Rows from block 10 of a small multi-label image tagger, named by matrix and row number. Rows with one number belong to one neuron. Each number is 500 + 50 x the weight over its row's rms, rounded and kept within 0 to 999. All counts start at 0. Numbers have three digits each.
Before each neuron's rows are labels from the 100 images, of 14848, where the neuron reaches its highest value: "peak on" is the class under the peak. Only what is clearly more common there than usual is listed. The data: simulated stained blood smears. In brackets: how many of the 100.
# fc1: MLP up (model.blocks.10.mlp.fc1.weight, 1024x256), inputs 128-255
# fc2: MLP down (model.blocks.10.mlp.fc2.weight, 256x1024, transposed), outputs 128-255

peak on: large cell (56); nucleus (26)
fc1.530:457438420419497555398467554523589441370478491481514372555461446522486543471432495478435500451441534539534587506497469434503488523526581494463487449485551442524547417469540537508523545543528551490362490470434474488380460506400571491492505489423487479557447489488497562545439517466495546401477548643445481535512544554547472486530513529521461551451492575468506501490464492516521573452479
fc2.530:475524572610491443662606367457541648513459491507553545397487621474574522500453499486560519471566526464509536379446541467511572528493450473534549566503477515559432591500460513514490573465481496473520513424498511471597519479608428489454476486492522468523421451482422516480614502538472506539448582518564510491565427484504521594487485408559432494493458450486475485485503482500486332498521

peak on: nucleus (31)
fc1.187:536503447443393549414490498506493479498480476337534412497576485540535495563461399498426541526516557504499565546572414436502560461595547545492572510570441534475525439532541397546448448464463499583553606540456544531640475511515506480581577566524547571524509504540516589523431465474451519538479490580588533459512606458461537463473544578470518494501468510505423553425474515482549482505533
fc2.187:499503628594592365591454507478468572540500499534509556536462551469423485497511481405559493579483496513502486455413606587448507485505428503572435590516506497551482565501443522459535653504539447480471488487563453472535521507480497520511485498445509496498521479477468481387523516487434396536488475498488581451554387492496403498526489437510509492538484471460492500516521478474446325572505

peak on: small cell (52)
fc1.139:492483532603535450646486536521536559552462464527507566538532615497497460580491514471559556574450484420486487506467516528376584435586503553572519516560471559481554542509473482520598497483472505529516483539567487511496495532607523454517410529509428444549494446540395519419534507498516488526419505584542552484575525481533524499490419420499535516475448475454502524441534442469451420540560
fc2.139:481517585694592576509427529363465466547482503449547532506451416535487497497541450498507492424563506443508506500503376535499516529482473489483497564509480495444510520468523499581484532498507524493503475444490439511532505489494433526494456519534532495496469447451471512481496496484539399519433520473536594618469373519581494521478558481466509496548483546460490442511531466592501541541496

peak on: large cell (26)
fc1.716:499486524410532568466451409433519590550469503496467564511608564583491486571503537553470425477456550470446535566578498512538494488545578577523532537582480528490508394454492516548529484557576493582535492483454526520590453463497531490458608447477558506469466484550488569446436550544471468517510557475558577563571478508399528575557561575459507468537444467463419517466490436440542481518551
fc2.716:491494353404419584467517477473494403494519513471529510471482408546573529480518469573415489419562535467494499561584420452534458511523474512429562438500536458442542457499531468552512409479460558519553488483448553513448470514516520536501527530543467537495457516477608496573460485510520529502510521471505443579481591514492584472485552570478506497525501515529479564514470489534613585419514

peak on: small cell (76)
fc1.664:538591492412489466438509420460554535548477522408511432476513535547557474509396552487421482555545472518476565539490437428440478543530512464498575473547502505552562355552451469615504509489484611584529488491501495463468566443483517462525542444456498524520505568541510496607499495586457559544490541566499512411571556411445478557443525539491537549517537528564465554527532508429516600562456
fc2.664:510475347454401498455578512514547552480521528463505488477469482512551490504573481529455508424570498441512496507549460491557486480523505508481540448497459467494520388498580488514513315517490532541583476513474533499370518508500535524489586474525489527528452511542541514510543508506543580505560502491483441554472570496481516490468496514467452486517511477512527605489484539497621531382508

peak on: small cell (90)
fc1.640:514489450458503587397533532470547466505604442492463446387607517472556503549462533575423503496546462557509580561527401439512433583551442535527607496478446471522521546537547454595494483586527554491535535541506509523548461433474524445516523508579557506451512555559458581475418492569511577494537484551456539401509575479457534556510543628460485461544556507451527577511444506486544473435447
fc2.640:495537450484392501412548418464557578490510470469601503499421467494506532488611486547518530407540511438493507537496424565568499503488449526496470484501468442477524424484669464491495381498475532527563509483486490542461490488442453510532539481547517519503444543466549517510509487524480500539515442520473459527468566521535588483439491535473426500588538572515520523536482485502599539424504

peak on: large cell (51); nucleus (35)
fc1.450:492463511617567435445458500430541558576551539552479540477485512469517515485526465484560432492553493472552503456515492535425452539447481472457440483496469529444493512573393491591476575529565543571487514459547384534489407469533480497430489528473545565408466446470491531462508509437508489603449588445526480575439481525435491521529585520523549560579507434445591481462536470556491537496521
fc2.450:500531511570551514487532601410398551532507496524578589463474515558474422506537494489521482513466488536520429456505540493556495519541434499546507579509522508493537541509521519504490544471483450490553507483508466447666524506493455588515448439534546538508495453523510455469542513457534471522509578504551442500478393482554474541468489549460465505535461444504526458545491522528587417663517

peak on: small cell (74)
fc1.239:453446543599541492591489542453401465421514490596540577498468464431510539473627466516648496544522495472566404478399551516543442555425390544497441461483506501538480565471566472450586373471516392485558425549509463478466536481536430548448512479461546476475486454429550434571557480505536452543466518511500480546419401564459469459454537464502438481482454491446486520495484541556506495546465
fc2.239:484507388446414539371489416504513530494501537482522509517454433481514538489562456507470501452543494477520507540527485551541497482549525498445474448478507486490486371490520490489473314485471523532598470502463515535432430503509504546490656442542450535532439557502623478539532522500529502522529445507521410564455570497493566492490465566477479489527513508524540576521514484513570647412516

peak on: large cell (32)
fc1.627:583611542492538471569438479498496479601451522505492546550540569490525472558502502454462578435543496510422539488604566435516460509501546456425482386551449446503511573544499553504542476493525451380600480439505533443481482491523443492558459416454469546482504495529508489572463541452546512511505455431397422531471560564514475534517525469489517591488509455524559492572592478524407422532546
fc2.627:530487520548537412416498481403472541577490559581462531517450596499457492474548522513545473438515517464496539543500493702437518500503540484442531568483491590527476344511462471411513494458476529510485516490495424603580476495542441511493510424515505477514492522530464466492573512512523506492526433526490475616509490498477500510510544568557608478454474452511496554467500448479452437427519

peak on: large cell (30)
fc1.561:547492477545577442485524464439510395564544561529510495514554487526497442518596511424467436430489487505607430530500571514545472539502414479535468514447467448525464562520417527511452480527465459419494493489577529509430435494465502506438505447538516597406583461511569556484502499392569423445471457473441493499473495528397498558445572445508569493602480472477464547523457516466500395550433
fc2.561:547488411483608500480353486421458472550469464553485519543489466465458465493447496460505482609521503539511514501534562577443473492513442515485465619511503506524469548502461506567482584513500455513478478434484535477579506521435493517481511530492548441522517471478408521444451535491455464515494415487512562462470403468550450535535489458499577491564460502530493473500435448518505349597507

peak on: large cell (39)
fc1.708:567548551429483489467506514507571416474456493574484509490496488591561511567474477524427451410513425451507588547444544496480456466407450474447536494532489571526474450596466468600472412470566499539438424473563494455486543478445515487553481457557569551416422530396533569453493536519489424404492468507496545569388434500597446560450464497564479469424442415450449525572487541489546588495405
fc2.708:498463534450500437498533416530493529506512449436511465575551385535584499518528485476416482540494507548478493572607526626502489488516564507535490464500508486614514439481471441515394444534535533577493527521511597508583526537464436585481431431500531540495605545568435439515473519444396537548550401514509496497579490470461497489471514597467558529549582531549464566425433534484587594455496

peak on: large cell (72)
fc1.617:509406431580517533567461367536506505460520467546562468517460529512520496566464554484584570397492410514506461528437448536540546554511470513551483484477501509568502493540540539485552484577638598467503538448466513501450474641488469420581529577496516488450478531480416560480581461476492540520489583492540537496458560531539458476456525477542549534494529465475506487531605503511461427437501
fc2.617:458448423490511419469680383539497493463523462472590475434500443588603421514476495508421527568449491614476496411476459514535459470518440511557403507485496439552433527529432519466546539504602528472482534549573558450570532507524604537500421531493460533509488499557573523555459503483479550566552616487537479456495527487491542502516495533609471515534555453529460512545462490457542499541516

peak on: nucleus (60)
fc1.392:426433429349433559433486531527469453394567460391540426494548411524535458497522435532506541512613482535451508538558464449546493466500493535578515519444566490473448489492485473430530445463472484534500559578484506559522516443449561388490511545485586471489488520486539524509504445570519473538545597502471493492482561476502514425531495581493515444530566492554467517562415593517674599525442
fc2.392:540551438476448542425521561636581442459521507510491436431510472482550500525485528475418465487573506564500529543443528360509501507502572491435540378491593465456556442487522554516460466508470543496466510512461588497486448490417529522500632483511465488490413512518480456570451493497512543540440442494476467423481579524526436508498439528500521506462507571435613465535521500453527636483505

peak on: small cell (56)
fc1.428:480507518611585549521505485435572477534458518618552584418526464411444473436578533436540546570475462523520490420544486511534532461522482514467477489414459431548499492499532593516481533481449528474559504561524385487539516456485461467518488518484434411535497496386441443392566510448556411461497434474491501594547509508574572520558502412481486480457454396471518512519462551580433488434451
fc2.428:524477297447367474420621431500534595461511504504481474536512463551544482503549486530479489466499507443516500518525414484558453498493436516438546412498453488495534389521568481474548333513558543522576505536440506507388521503507508525483515480504460502495492576540581520544518499505476635484564518489467438534433569493478550484492523513502455496513492470574517565484481532434568570352526

peak on: small cell (63)
fc1.118:535534502453495479375466527528576488485519485464530414522438525469543566427481461468416547409508491511468600554540490457460469488602528487443557455470469507516544342498512438494424553510428511577510527514485526542483537532453484533565572529470475531511569568616410493555438478512489636452483489546521500487472580535467548460500472633517401505421550585517479533463412470460516563440442
fc2.118:530462516412466508378579504500484468487534524471439470517549520527569540514461511559436515526441525461487537462546503358479476499461502502510542382503418437536510562513488461536481397515539514527548542534438569415472511508534521492508456479483530500510504553525559523574486476504518652487541555507424484508531556478449524466497503563533393500405499488573468551470446500434484634435496

peak on: small cell (51)
fc1.580:559506436442462480463471540522527518455451518394491455458549442562478433524416460462393562491437512494439566525501494403459433535556576576517582458556484408518545408525486468590444520592521586604464509466450556476527510463462547456524600498460478535507531515533435555513495457512484590486522499520523574527549514441446502475456544545485481534483536564505512459436401508463522534511467
fc2.580:496511384451424540375479449496520503459500531512531473539456461503523535503552478527486504397578499457501504548559416541551494501497538482437512484482484449463528341506648433461503329513454547562567473484438502539387429509484503506519570489534503498527506543514564519528543493516520511491569446525498432562441546511511566488461501536486470508518533556543511549504486504514601574379519

peak on: small cell (80)
fc1.543:590562422527406575438474600535509432426518500561405484478459481472503507495491528514520523410502570432535609523522456547521519507546517502445524432411500550486583514449531460423558461514453500529437524485530429583477482474500572505524478463471442417518509538478506523557521504550466563433459502538444435525483566533579494447517438534507544421475443594529617434551474527522562584466413
fc2.543:503509609311510422533485435520568566592483488486448537481590565550512482495523528498484474474467499545498506552496752400447470480520522513465579532500479491513471492467432551534354557469517524479527454469482605440616493494577453546496538371488513505526531523534495445542522493472503556497494495528592380414576566480545606528511475628496513496521465478511469634486487476448461472522487

peak on: small cell (58); large cell (26)
fc1.399:565578387479486558490532584471518483490462514445503465501411517553428527515401497448445522454450577487517589502503475500415447563548572547470617442545480423557596452485545477513422558616518650509486522485493538422467476458463468530555548437504451532520544526510417539586427490458529549460487408541475521453536549518447521518528501500486410527425452587515592509517547482496414457497532
fc2.399:505476375528429609362480564501508487444500550529566481510430464450510529499567470499482494484566493480506485532564427547540483519509505490472523433504488474476497370503593459452508331521415527565585452477439486519349463494427540537527600471495479534503505526524559483521550496508520479518558426459484525528452539538487491501484438438462447502537515590543567544500477527551580529421516

peak on: small cell (87)
fc1.704:479465620583465497570464496505485513507483524610479506519501528484430496542597472455580465546476504453498477585492551518482511505424461425555373535504453504515467515550552521404534447415433484473513437534554421543490451478560383547506328543544481499515458456484512502464523537498546395470524452433545485499425508517536545496476429426430481467502437467528509509530605518477472431541506
fc2.704:489508403460409505397468418428510495470495530490535492536434454498548527487581456567520514372538526428522505551537438552544482474500502491469494500503478466472524368494621445463524376504497557605559476454455493545413411505492486499522553507521479447548493530492571535520520507531492522489529451528504445589450549510526590477471526566472442507521499543555512540527510442526569573396527

peak on: small cell (73)
fc1.479:446456600577570454459498492501495518574471525626492523559473529391453567424576512457582434488490503471595427522487554610437488451489452466569345528463481591457496527494464552373473414466481435510573453502500434534518515513493446568477421506447531485463525484449501469467550493455527401479556499483478448517425492567565493530541468443501467538540546473472514470511579514537341452467481
fc2.479:482525357430408562405479469467533499476501536490541510483457418524527523490561472521489511407584505476501496545589450511585468484539507506439497487503487463440542356515663470489513343500434542533584464469468500537414433507494521505506607477533495537507497536513595530522533502513548499512550467496513421550454577537530548507470507562466479506530514530507554605503504525540607549405522

peak on: small cell (51); large cell (35)
fc1.52:506443440454499478505499520462531524516511448400497437467532474475503501486403454486385532459413479572478553462579498366498532447580544527519599497516458495507549418545445508666502635575501513522412502456473486453498476477499567469533601452509545439534493503467515572486486540531486590473444517563493565543505528487471473524507539605553520527452487487433449523486423535512556476545476
fc2.52:473517414461400541390447389481528520419467513474525480521439441460571540498536505525504499402566504466518497563558442530558500507508561479482449462488512458464476384466671471469520376507413524577548473416422508540432397484450505508513622529550476507526526541496557563520481519523494489491527456506545470552455566528513542478485478550453446498500542551513549552507471493534519560388536

peak on: large cell (35)
fc1.323:458593506585556435561510375454461571604433532480539597510514543478588415452522431430487471609541437507502431458503452461534499442499498511532476458487520545529543603485444464581514473462503527595526551517546566479483498452478451565538504499592468559534487476530518435487449537457486461498548470434590444500418533447454542456548495430448548503470480487515539500430514475491467555594451
fc2.323:534486459469422444666641401502535563523506460442490492478577635516583498501521580595481534442544504511505573489572460451527502510465459512599576482516472641466479610487384490589478420485522483507525585471576554502542608488580490503494542434519493492514476508509450480553510507525425687507459519483503448438568588455452516492452459482536483502478511484558454549447508570443542496439497